config = dict(
    model='contrastive audio-text model',
    encoder_drop_path=0.15,
    text_encoder_mlp_ratio=6,
    text_encoder_bias='all',
    learning_rate=0.013,
    adamw_lr_other_params=0.0017,
    batch_size=128,
    epochs=8.2,
    decay_fraction=0.4,
)
Rows from block 12 of the audio encoder of a small contrastive audio-text model, named by matrix and row number. Rows with one number within an expert belong to one neuron, the router's apart. Each number is 128 + 32 x the weight over its row's rms, rounded and kept within 0 to 255. All counts start at 0. Numbers have three digits each.
After each expert's rows are labels from the 100 clips, of 14976, where the router gives the expert most weight on average: "responds to" is what is common among them; "peak in band" is the frequency band that holds the peak. Only what is clearly more common there than usual is listed. The data: single notes of 20 synthesised instruments. In brackets: how many of the 100, against the usual share in percent.
# router: slot weights (encoder.blocks.12.mlp.router.weight, 64x192, trained with AdamW), inputs 96-191
# up: expert up (encoder.blocks.12.mlp.up, 32x192x192), inputs 96-191
# down: expert down (encoder.blocks.12.mlp.down, 32x192x192, transposed), outputs 96-191

# expert 15
router.30:159132175150117059123124197142104143142168142195147133139132108092172122095175091138114073196086144134161095129119122153096172129099151127117092147092134114135194117125160130116126134135126161174123116142096162102175113105130134230130103142147123152124200173136153121127055150139144107104
router.31:165060150188147109122124107126110091188167146156178138105150181042155117084109152077153144143091130115159161099137086158145109144120163117161133100134148112117168127130152163072088091102139123123138086158150173065175152121094109195120119126139092131113183174188143131110103147104151101148
up.0:178091093158058154141122089120115079136113139075129176136161108138117139138118098154086183137120183080140118146116176123112096127137154082128125112115167112181138098181114169138134161102124140201178104136096129105101145153166133154080087116079121133170122145125138151142138165116112145112
down.0:104106093083158146120096153106174123069043128114144124121131078116117129188069169183090191118113150134123095058055098170151141135125130157160150122123116093133194148159162118129080201174171158188099139135114116128127108114092099142178184100174131154096090118068087106108125133121143074104
up.1:107145107150105120155136125128131167117135088130100150173136150084145246130159112085186191103132091161090141089138124151065051116088100128087119183162163136181140154105154128140137106137166093201127120130165099080122136112110103103122101130122181121132170137081131112165175101077110143106
down.1:091162092120140073157117152086147108051156085118141148085048118141123168120153157132133185126114164059146103060096116133151141123146084160166147102136131170146173150105138122141127109116113182118130079125149115141118132117125149148150135076108091103088140101206175193112089078152143077111
responds to: octave 2 (73 vs 13.4); F (38 vs 8.2); note: F2 (38 vs 1.2); mains hum (25 vs 8.8)
peak in band: 1000 to 2000 Hz (81 vs 25)

# expert 10
router.20:108123124143082079154164118167099129132121097108196136113122200156101143124094098103123138130083136113166144065136137146125145186099192157122152104108150146116122131161132111139132164135187123145154131129169123099094129045113139128100130114245118182101161078181171130136135125144050081072
router.21:130152135140147088110120148189107122157129169138185123110118184146098127145147056173113105119087161142155117069103121171128116172103186122119130130169176110135136138158127108124120130185123186160096153103160154148090082112083102116098080144197157148067135102148081128162143121166096128065
up.0:094141139094117155165169128098128138155145100126083177092143178157151134125144135096139081057072077102085116083103075128170198147120072098138156137102166129134156114157141133177170138169114144099141086142135092190105164160120151120112079162129168070138150185139141149105142180073158113129
down.0:094155044141101132136176111126105121092164137126105178118128109113054117149082100093081120142130152149145126100157136183129121164105152164152162199154106170092197075080146116121141156128093131086127131113155147134157127153087105115133145065126120074152137124136138160131135100119130168131
up.1:119155138137100080091144176036145156102135137123145086127114118162094099101141116103130093138137103092170119125085194150077057125133137119172118097169161117092121119067108132145070178182085138097124183145167129139171156143130172125109114084190071120175181153124187103147144152114100141170
down.1:115065161113106097124170120138141187168154134115119191072117048170139101147078140102114104086162060114172152169202150079141144121134113136150142120125122163150199153129162124119080079148135100104140079121146102115154164093086131150090135160119108095099141170179123112152136151170110068147
responds to: octave 6 (76 vs 13.3); vibraphone-like (32 vs 5); pitch class: E (32 vs 8.6); note: E6 (26 vs 1.3)
peak in band: 250 to 500 Hz (77 vs 25)

# expert 4
router.8:087112138153147079118125127130153114136098130101166111120122186166144122119151134107128129130113155203123113111141099107141112163104146142102143123190190161096145147156122053121158110135161122149079101157173089123154123097059116135126124153170068087105152112195074140109158140109111057086
router.9:091155119158134087127159101138154169127100090136154149144165105221136128157108101163109086096109190147106063117123135138110106147099124135129126195182216116087177127181129091157122128143138178115112162108163132170064096121129106077147104182139117099155123124109111088139157114160106104072
up.0:133114147147127164150159142110090145072117139122125121206121107130154098140127169087168121074120101132102090154117092155171161171099148134182080182141151198122144132143104155106160061072142149121122113108125110102118040154107153185083102145106060165126122217144102121164114104118135178156
down.0:138114166152174145143108128144104145168167175142091116152137084081122161140133128097129159088173110148194135113158117096132150132151151170150117197150205085126155086100142098131145072110103153119133112162140127062182161229166103124191135130142128147129096141095125188103140109140094150173
up.1:171093071108102083108131103161139136145122119112183126165135107118154190128108166111144183111144110102123101143121167117155112171095041127143127117192111122124110126108133090128055175119170148123142139149091167044108118092103084061103231150061117168127124091083135115074166115140130106175
down.1:126136086060121116086076080128147160152100140156105115121139129194069180077163116148210152119091131100124083123126084091095177143121109115107099074165116042108081135133150166200142127091101123159130141109124129088169158137098137066138129133145119131133137162147124129161128139130097100147
responds to: pink noise (59 vs 8.8); trumpet-like (45 vs 4.9)
peak in band: 250 to 500 Hz (89 vs 25)

# expert 29
router.58:128131123139120139149132104169126121128121114146196165103124172104121082164091078126132088151088110108075166002148127066101158104090162111179124129164156123128145159130110101127108102190154157160093124114151106139187131036173095110034135121132126132120158158116092089172123107143085089111
router.59:141136084193105121184094133198101121095109174146194104095076115143164158132047065139155089145071126132147128075141161120180109155122181125200145121121163121143171131142108131123099116131133135132080112114164125133141114080136100087053095140156161081138132137104090128150115141115166082122
up.0:067129176111076119140051143058125128091159160127142143117177112131163133109133095122117114183134122154125079181157142124134100124107105114165118148177132067134142130117057140156139131121102136155179120082136148097130137121163079123145151172183135138128104082115111148124110134139028134114
down.0:103111208090163166099113152198143165122126074084108164122097125146113066131137123140158127157142144122147175109173123124150219144122136062147133103080086147120105140101180110177162130127116053165116139110124116185072110103151156087101080175125141151060080130110144117151126163123207124109
up.1:126104171107076119129083134118098129086068096151138156152145101118154135147098104094127134117130101179091195133142155152148135119135126134158088150053118096085090124080103166125154084147122087104099148163117156150091107091184069157091164152115182097088102142128141133107112081113157051106
down.1:123128150152123163160063060158126117108084135122188142148167095098141136128129032082202117176165182151138104130138076121182120161106083163100137110096073145106118155146127156142164093132095073109101121114141170130169143128101205128206136120119150161135150146159136102131106147096144118139
responds to: octave 5 (62 vs 24.2); note: F5 (31 vs 1.9); note: F#5 (28 vs 1.9); bell-like (27 vs 4.8)
peak in band: 4000 to 8000 Hz (61 vs 25)

# expert 14
router.28:110068082128109143132115124188117083133186084086196104116106085123103117139112134115132115135123137134103130108122129125129082155127132146128097151151182176108163152187136126187128114123165122142091066123116108179107146113167121132146161157121086189141128159170192081108178110110118063146
router.29:111117127110129169124136125214070048131129074103143122119097113192123139148173131139100089091121097126123088134113141148152088087107130156159092095121167135111195148153112105165128132140122091130102109168118119181131159086171123186125170152163102187138146142112160107139178096158114078155
up.0:110132149120108104127168147174167122113171132139112080143100145096131125121183089066142134167118135069149156085205118094167158124107130122112139125152138135093116051062127108101125130125194091113130122039130135109114134111135130145109135100100124159191133068118117149136095131118128109149
down.0:126148134133167111099085081100112108103095095110218082129106138147120133131139159142137156102149140127069062124148145096156166108082143164158099081137078120153118136147123084202163152094113139178167068121097151136124102115123161130174158114119117125131109174142102130082139108093176132101
up.1:100128123229112141137128164147136112149124126122142170176137174082133171105145116168173114149074133139139095085091131166135172083132153095116143178122088125152245147116100127124129130102176125086139087144087150176154143135091118124133152137134089137157110070133111099186107134000160092155
down.1:128102171093096085145141106179156127105139091132127145124098112180135105112153081196149122088187099092128164082098193147130143042051119133118127107071109164117180148093148087149121149169192102145146123100127174110149085148124125101100100147155134101137143082145146135132134114102147113098
responds to: octave 2 (75 vs 13.4); B (53 vs 8.2); note: B2 (53 vs 1.3)
peak in band: 2000 to 4000 Hz (100 vs 25)

# expert 28
router.56:147106193160081106089151122154147170202111125117206145164151175151142147128115149141068143125087164119115092099125104140147138208103128097114104128185123137142116137118146124094134157126085112144120126122157076103171110088113124144134129137175154084082102080106170125164162186085119123084
router.57:104125114137143063114156178148129173112098119138153128092161124168139140139122156107107120156073170162133163062102117139108120131091131139115121179100163083089139106166154053097113157125099164152132174142159154126123122072113148115106139162165151060130200120148125117141172126115124112082
up.0:102157125113124140126105142088156134139131156064119155114087157085101121132152132160126097138128052145136080143116064153123142131132142109067130112154152154121185092087093148142081126090161120082106145196138098131133115205149155089142129120111164138146086198131158154118124102125122128083
down.0:111151111153081102141121188116114201119147134127100173167162078095141100087143156183137142171107145113160082126074138066113062149159165113136185112107139068132112159108166104115168146146078158122121157109153129172130132137077154139095150141158102156113112138186122128097108183106108119133
up.1:120149109142141123107095109150152101115152113147167154091168161152166076129138110150187124110135090124147121136164182087176100088144086041172167120110153114151163137118151189130152139098090107121177041174145061130093145096126160095117098047078114111098086177160191113108110174165101074133
down.1:094113124131124128067134106052143097117083139134119140123051127165159076157162113128134122124063158136082195146120104144164121135122131151087082147137154191132145057138122171118145064136121090101132186089062134122081092150122102156162049093205115107164119118095080120109093155168102090165
responds to: octave 4 (71 vs 25.4); trumpet-like (64 vs 4.9)
peak in band: 250 to 500 Hz (96 vs 25)

# expert 27
router.54:114059090102111047123152185131067174104080139121147172066153174113108136084104149112096108111124100121115130066155141137134116144118132159093146120132166106131130125084189150071152116051070177134118145204099122144205120083132105190129091079120140098116111105139094147089147176112165111111
router.55:111118143141125045151120135155118115140110163109186158121090200148088170146108106092111095141089099115143133082168173081100101116106149167060162153133181141131120123174134142064128117130144092147102135168174092105136129116076087148110091151141067130083066096142138174135133154101183139175
up.0:167127061125175161147097089124167103082131160112054110137166073127118134134152180169000178127118183086107173127123192133089093118141169123142085123123109064131138136088154165124086174165075141144144149104093120152109149121149105118125117110160113146162176116150111152126071120146087140100
down.0:135162104123155115137118160073134112132115149113152117107181098128097087123124110198070187119155127093131095122073132113112133108125141162124083156134114080108102124145167125125052153161128136140126099144167073100074058080177141199140132096148137094095093100128157167111178216099135155049
up.1:118125134162063142082097147109134151116102152121135174164176122156136198165110153163193130143155095135110101169119096178161161121098127118149089112158139116120150144141113141114122093072128090144088173100127096166115168098117158114100150129193145114158131108138141129200149118071102155104
down.1:097057123114084108204134082043150128154139123125170192053098069124097099109131086198149107125095135095141145136126084131182110204101118133130132103103145136094158115158120089124131065141133128090124178119152125150094102175063137130107156122103199121116125160098067147121141146094187165162
responds to: decaying tone (100 vs 39.6); bass guitar-like (49 vs 4.8); instrument: plucked string-like (36 vs 5.1)
peak in band: 250 to 500 Hz (99 vs 25)

# expert 23
router.46:136181041112154109138147101142099144160122178082167112092156148192168157082071148075159131079123082097148105095154091116182083175146055130133163114081116125108139137116153105133121074143094152161180151123179127170130161143147148169131120172100131076087132187078104159152145187101130116182
router.47:113191150125075106120080106182129107131154109133166118083168255135104120126065112091117110112134121139150161077119177108160101178100112132150114192076164121155157151165082127116161122081105138145156138155127119114171161079175121139126137175099164117084173139141130121165049138123110083138
up.0:125105098119111151108112138099173134134142104160113109194065135129125134112133138122184131138144137067111197144108165111045100087096134055121062108105141152141108104145178159127145192102154161113118076139101156092149144128129169106100137080091179155141144201143062096163124075162151126151
down.0:142119110129108124142136146099209162096135134124115106125144198194119207081131160141095110103138119238195098123104165067146123135093143097201170128141156082164125109129096122154117130137164138110183092144121097177122134163163135132183084073147092123141167108174109090073141172140177087154
up.1:145141213124126106170131085187148104158150114193118108085112165131100117127146174097116177136110127148104134158114131141136149132129156181191085108171071086154127125110141112114148101028138156112148133103109140105106097098180091060136166125068206118112108135120126150134158126211110141145
down.1:169065130109115114119052070118146147203088083129148173152098137145186155076125115149158158133082170131118115141130135188133059192098133193104100150115138120125129076122106099168144134095084112166143168148124157147103109182152142123066154108173159152123101070087144119127127123129123152127
responds to: octave 6 (93 vs 13.3); G# (54 vs 8.2); note: G#6 (53 vs 0.8); instrument: bell-like (40 vs 4.8)
peak in band: 4000 to 8000 Hz (100 vs 25)

# expert 16
router.32:131105115119182105122097154140138109192156135110167149087108193095097144097132163105080090109065162111093136152128154099083099133154073126128148096142152057152109124152103118119113152059148171084147075145138109082110181148164180191179133133153174125141130143121137144083157118146168087155
router.33:153108113089138085111055143087118106113174092077174122155155142087161143137124140166103081137138111177135134125118144081106071107096076107119143177168140083142103164136103147155160122114106149147075074168152104149132082118137160149099108213159147113104164136123152153065118170113130150098
up.0:144143095116129086132095140204118219123139112122148114073130152112146121104143104196092136131106115095154091082068144105138140197161122106081145141144072108174127139162143093154130096199094137104166082124110109129160106161093106113130121143139111109134153085146085104148059119187158165127
down.0:169174122112146122055140137128182197162146135165122098108116161113143076125106190121107171125094157111145115222157140084049140143126106118154080116136168100112111140054174123141100168123102103115149098101135150134115115137148144112106106134100089200103099133087132124156125198142144204164
up.1:181101097194107169109148118111044180183126117114163132192115127190132138129155119120099140161108171134109130177102102113118159073093150116153121150144130099133117167152213156043151120193128126070142173102083093135075080062097138165098105159140080122179161175090116110107122073144119146152
down.1:128119161132157117068106053115128100104103154122129177166132099143103111159175132114170117105133101154176130114115133152185158112165125171106144089163118148153131093132210103077119119149114118142135096071138093166110116072139109180105142112100136184138122057076099125135133077134147192101
responds to: square lead (54 vs 5.1); G (29 vs 8.6)
peak in band: 1000 to 2000 Hz (65 vs 25)

# expert 2
router.4:120119147111086058102166128152082135105137147113176101145111167157171115158105150107093130160137100140117136108154100103107121138147130155150200091109086090095079164135148097131156119139138083085130148146177108145181167062168119091139189166111161128088093126135115112090168216108141147140
router.5:141108092156116101087172078137115158141155106134162080106145157126176097154134178112084161064158139108146146168133055044160118166159043126145170116130098108116112132129088070162097147141096118117139118124156147083135150125159120124110154128116096197131133154092157114145121201093137102139
up.0:091080148173108090129119134123167111180091098135135134121123156146161142141101128112066115113143171091188146113157088160203103178097081171134098138074144145130094112127120133165191210094137101087097178185056159103080119139118108164107183088128177128171097132171157095108117072119092120138
down.0:112104100119092113116134097155165045140109131132084145172094105099109092127084120117153116143088164112125118085112148167182133155173108170075171119170117137095060159095132099124169119198113150148081082184100139150177119127127121139118197080191111131151146106112124154095169131138131070098
up.1:144174083159126179157164097066146136062114078134119097118076164161108169123100157118104099109147147145133107174166062165112077197139194109098125113109111143192141172153082094151069162170176124119117131158129137096108161125176184137127086097141067158117107114078128139131135110123157070151
down.1:138099133120154170136115151107142102131144191182092118116203110153106169151113144137119176155129142097148144095114117090089138167102118126063094149078125121141076143111164103135139130120152087114045126114150121090131137127108138173163106115116097076187123127070133123178153168103100135101
responds to: muffled (low-pass) (80 vs 12); harpsichord-like (31 vs 5); mains hum (26 vs 8.8)
peak in band: 250 to 500 Hz (50 vs 25)

# expert 30
router.60:121085101125077088127050130191105081098146138135094117124159132126100113110143160089130120105098153149067172147150152074124121138128076150118084110168161082132155123156087159148124179117171161149072067106121104122089148096126108177171092128120100147105153179168148146127117146089135109152
router.61:166106079160141143110108166230058159129144116117183136180139118175134091140172141127128137091102132151133147126150174058131055159128073147129151099122150181073155193197106181152141124150122108133159097120078132115120149101166091142106104098101126128143110168186177116113183073161171110167
up.0:110174162141159137173144098137081096154156091131091184111094105024182180115067136105166054106082115105142100144148105146155147110107128081127139103107087105092139145102119110114098188103131145181122142134154092114072120142149142140100116136086155137119087179140168111095093153126114118118
down.0:112100087114112145150144141088160141092144138103097153096108161058114119158052159136140069118115147078086101151165089143056141123133173118110174051097102106055102112120113116139141147106160157088104151174156130102139057121114172106098069164153133095161155121133149108107128109164057136059
up.1:104142152131130093137079108121164097105139130153124142125118056091128107152082111122093163122120111054163169098138163172142122177116148105139085131077126115153136113086129143136152109186109159096119164116114194173169165150082137143090098157173083111137127110132078121080129133170120094154
down.1:113151134151093125220182153096110131177177099110125098146123163138143090109087109150138148134167162136108086119134114119131161150105109095138214141164156175081104103092162102129114159164079170164116080127099103125100127141089154134113174157106097120174133120160161099151079140158086106120
responds to: reverberation (71 vs 35); muffled (low-pass) (52 vs 12); flute-like (45 vs 5)
peak in band: 1000 to 2000 Hz (99 vs 25)

# expert 12
router.24:109110128152122091134143097162112163125113076154171210085114148135152148104115131053139149104106069118098158091127174126161192152163106119113162126101078182186172144145093122066129060072098112106171116183109122129166156093079135153129102126134061089124152110181161185122114169128076132097
router.25:120143102112119091088140130102104102158165092087189134111114162130092106121055083069140132108117128132057175141122156106147116177135129153125145152163040089137121154132133160122129145101153088069120163119146099146107169102166138161168125112094126113112136057133061134146131147110099073085
up.2:056148111144141145106077060161131143132120146147190093160134089111151124128127130070132061120159119111126095147104133140173115129121126168112091067116106099113110088138138142168093188078130131114184156089191156149164179115179159168198130145093134133055102091171098107103104151128117127109
down.2:116071093193079113115088157177168186150128107175099149123112110142138132128170170122118136234132122138096090142140176171178086107157116113163108150078098160128170167082108176113109153130087105152088093147127117118070186150159097122084065109157144114147113116102203143114099108151158133138
up.3:091139142115115156114134113100113087132096150128115113119108139139176141100116126151136085103124090123132077147217185162125101108124125151132109069119168160085151102066157158091145097152174108166126122147139144083160144166135158141157214189105117095169111090134146157086186161119152093104
down.3:086083149176120161118165120143078169148102106140179173172088120076061128145160140157133120135090088165133175063197111170153083119139123129117072135112118150107118128105187078137166096184106139128124145083119122126182082158105110074117141157164161159124177165139103082129127144175137102132
responds to: D# (73 vs 7.6); octave 4 (68 vs 25.4); note: D#4 (60 vs 2.1); instrument: sine tone (28 vs 5.3)
peak in band: 4000 to 8000 Hz (78 vs 25)

# expert 21
router.42:164116118142090086110109150187157113135136129140157185140140185151109119132119153115104089218086126148126155130162102082152123084058117164163132129196181136102155141170105147092093129083136164142062178164208158145180192112138150133172115132131145132068076094099144094147093089158072126115
router.43:092150110132126098176172168130108119070181168122141136104141191119136120196074113078119132178048153147139107110160190115151173158153122154111173140166159101121151093205141154105141106132170143113114168189127129078094127107184087137105091150187098084070115099150104125136144088154143114183
up.0:139135099143142110142165107093121031149158141112138136100139199122128113130097134105133141135104121187161123115083127069139127097122134113206146095123154108139155153101161124120079123154137154179085137117073106094124145160080153095096147123090066098139122094125117127187121136133142107123
down.0:101133184172135146151167142164122143086179163092106114100143094155151088133178118105104122121154107106153138148142151132079178143070155101096095108128175136078099137127146180048095167155127176135087162139127126106112111167129129173054136096120140171112139144064130098134103188131126120126
up.1:212136151178142118152173170091158197088134158132133072139128155109095082151119130103142122099115118119123124186196162071173177084099127099081136094125139082157135126097127145095143096135160130141101136131143081168125147146164096153162116108106189108123105103135122152129158054161113163192
down.1:119157183179172124170105106143078125147122100124128134141133165128167113129148147071148155156142085133098075153129150111163090143102135127065117148070138085170135096167104120099163145103049111119130104173082140147111169122159097170091114165165112181086143192059149144145104131117154147186
responds to: bell-like (100 vs 4.8); decaying tone (100 vs 39.6); octave 5 (51 vs 24.2)
peak in band: 250 to 500 Hz (100 vs 25)

# expert 3
router.6:107104130129087083137106092156176095128102141132136126126137208093109149095086137124068088111100138219082169085147129161187133109101042056173096090144146095176069152116121159118095117095123162127141092200138092134144155042131189120098124103170127108118167124157102152129171147159113092120
router.7:151136112135076106100119163123117084141127113122135097145113205093118153096125048130103098141133118209105144127126155138140146104127115204140113154139120118165130169142115139098097143067101139174135102148112140067095135075143157071123127065146144156133182089149107119083142185200118103150
up.0:149083151112144106156065077089128126159183170101123076078141164171184135141074122115122130092111141110120118158081109160105104116118117152163118084171077151100046122094121110136068180117071147199160141124084091102177136132125145150170113102136101111141135095116122099090121149117124149124
down.0:048096172069099120135125107172120169086094164143112149160139146119126111162143114111121168150145138189145143089131124115133082107190113071102132056116093157117153147122120128167091131148138128123122085123156106145073161150180101158134050210160135136092122043159131129116139142111174161095
up.1:122116159130148112145121136169121138155115100109165124118192163140147120165129105093131151111161160123133174153124128135167137094138111130156163090162071132181163105047124121100088126201223140114104031159115092153152054112147176099144131168109153137106098143150173139094140112104123117117
down.1:075096183119082105077157109127135116129136129115113109114119132112154161148129120105079172150119073114184124116189141136138123144148140128160056081139108157123090094200094134138101111105089066136121143187100141136132149105122129087107160104152072164126084144144098133087115117144108175195
responds to: decaying tone (100 vs 39.6); plucked string-like (85 vs 5.1)
peak in band: 1000 to 2000 Hz (58 vs 25)

# expert 22
router.44:154148091108146134100070090160106106100146150111138164133092126190111129129095155109122175113074050111141068134144132069118148125095108120132106110052148185100165140132147122140148111125111120126162109122163142120131139134141120166138125181071038103124124121117105099155089132151094126146
router.45:114124120168140138113150108205140148118096095165177151114162184110126076132125123093108142157085159136074162089076116162161139101107099119132079186163128158124135132151107150106119134139144105132069065174138129064094119073166170136100121172159133101115149104161150143129084127127103117163
up.2:113096159167127143111148164133106152113085211179144105090140095127184096139132104116058122124084137166157110127139124146136099123223202191083133096115102117100145127134089106154141092070167063117071113159182162125118102158098124093139155157146145077115084088153121146138149125099126156102
down.2:082107085126167153096133197139146102125054132166214131164105135103062136167096119117166134114099147151168156124103137110157102096154116153134132092086099200142092081042172081129112086146087128131159136099076099127118090110094103153171151166130176168168134190164116131185107112162164141067
up.3:110143185093090142156198114081154098062155114156139091113205121108129126143150126113098099133106084127102173081192081112108140142145130132111113115107126088185116126086162142095153113076062135130120111159167099187116149111146124119136101138121111148169147107114079169164102099214132144116
down.3:087139102104158150116142165110058164129150133132034155130194109187105129145150132080169121119095136132135067131150101137113087114127139173107117152186174129125131133196117180106124171127134116152126133130144178146164130140114142125163099107185098112175146173110056090170162176170191131117
responds to: octave 3 (100 vs 21.1); reverberation (63 vs 35); text has "reverberant" (63 vs 35); D (60 vs 8.7)
peak in band: 4000 to 8000 Hz (100 vs 25)

# expert 17
router.34:107115144052129106088153164167085105163149143127184132126174164122086097120063081104141137113075148133132167143111166131193104169123084124142099164182166119104159159169131120096096121091171150102069136147147126109138134094157119103157106120156135105146101120111124150128156099153174111088
router.35:132111140104100086163143144115077110142193126099171134146128132070045200106069117081070118111100170145140167159117108104147103167139088168147131182183118104140157112162159073066125136097087123154098151124156187095151135104104124110128135119184127086141169124129138113131163109131137126100
up.0:130116146192058146138104133182167040121148162109129145093147108167150077096133121065102077136121102118077107144138125141157052161107134158093155092093169077149126149127101124174107079154158084116137149126155059103114113120089146110100162160117094094112138118081077092102149069158171185155
down.0:141132100101092107093155104106138095098156117112121078143127113099144175127116153143153109151167109068199098113158163119069099122126150088055193112181159146186073050147137133173155140129098100139134147173103095124115135112124119095126154105174108122110145155173117099144137175113128118135
up.1:211153106137155124129142149113087048124179108149112092104163135148174210122148100097155069155121107113097086182178129102115110118076124114100175124124106110183098123128167126099129035178158144096125131107129140108121137134106153176079099164106060143091192123143092112090146089158186111164
down.1:192169096112090075115136165073128159133129131120159182146121129120137167109150104088137099164173128118138108114132107221093112111151112148103084100121169117188136138067145138117122123065108106153150136166128110159162098152145136145180149161120114109111080071114123140129105072127136123087
responds to: octave 2 (82 vs 13.4); harpsichord-like (35 vs 5)
peak in band: 250 to 500 Hz (93 vs 25)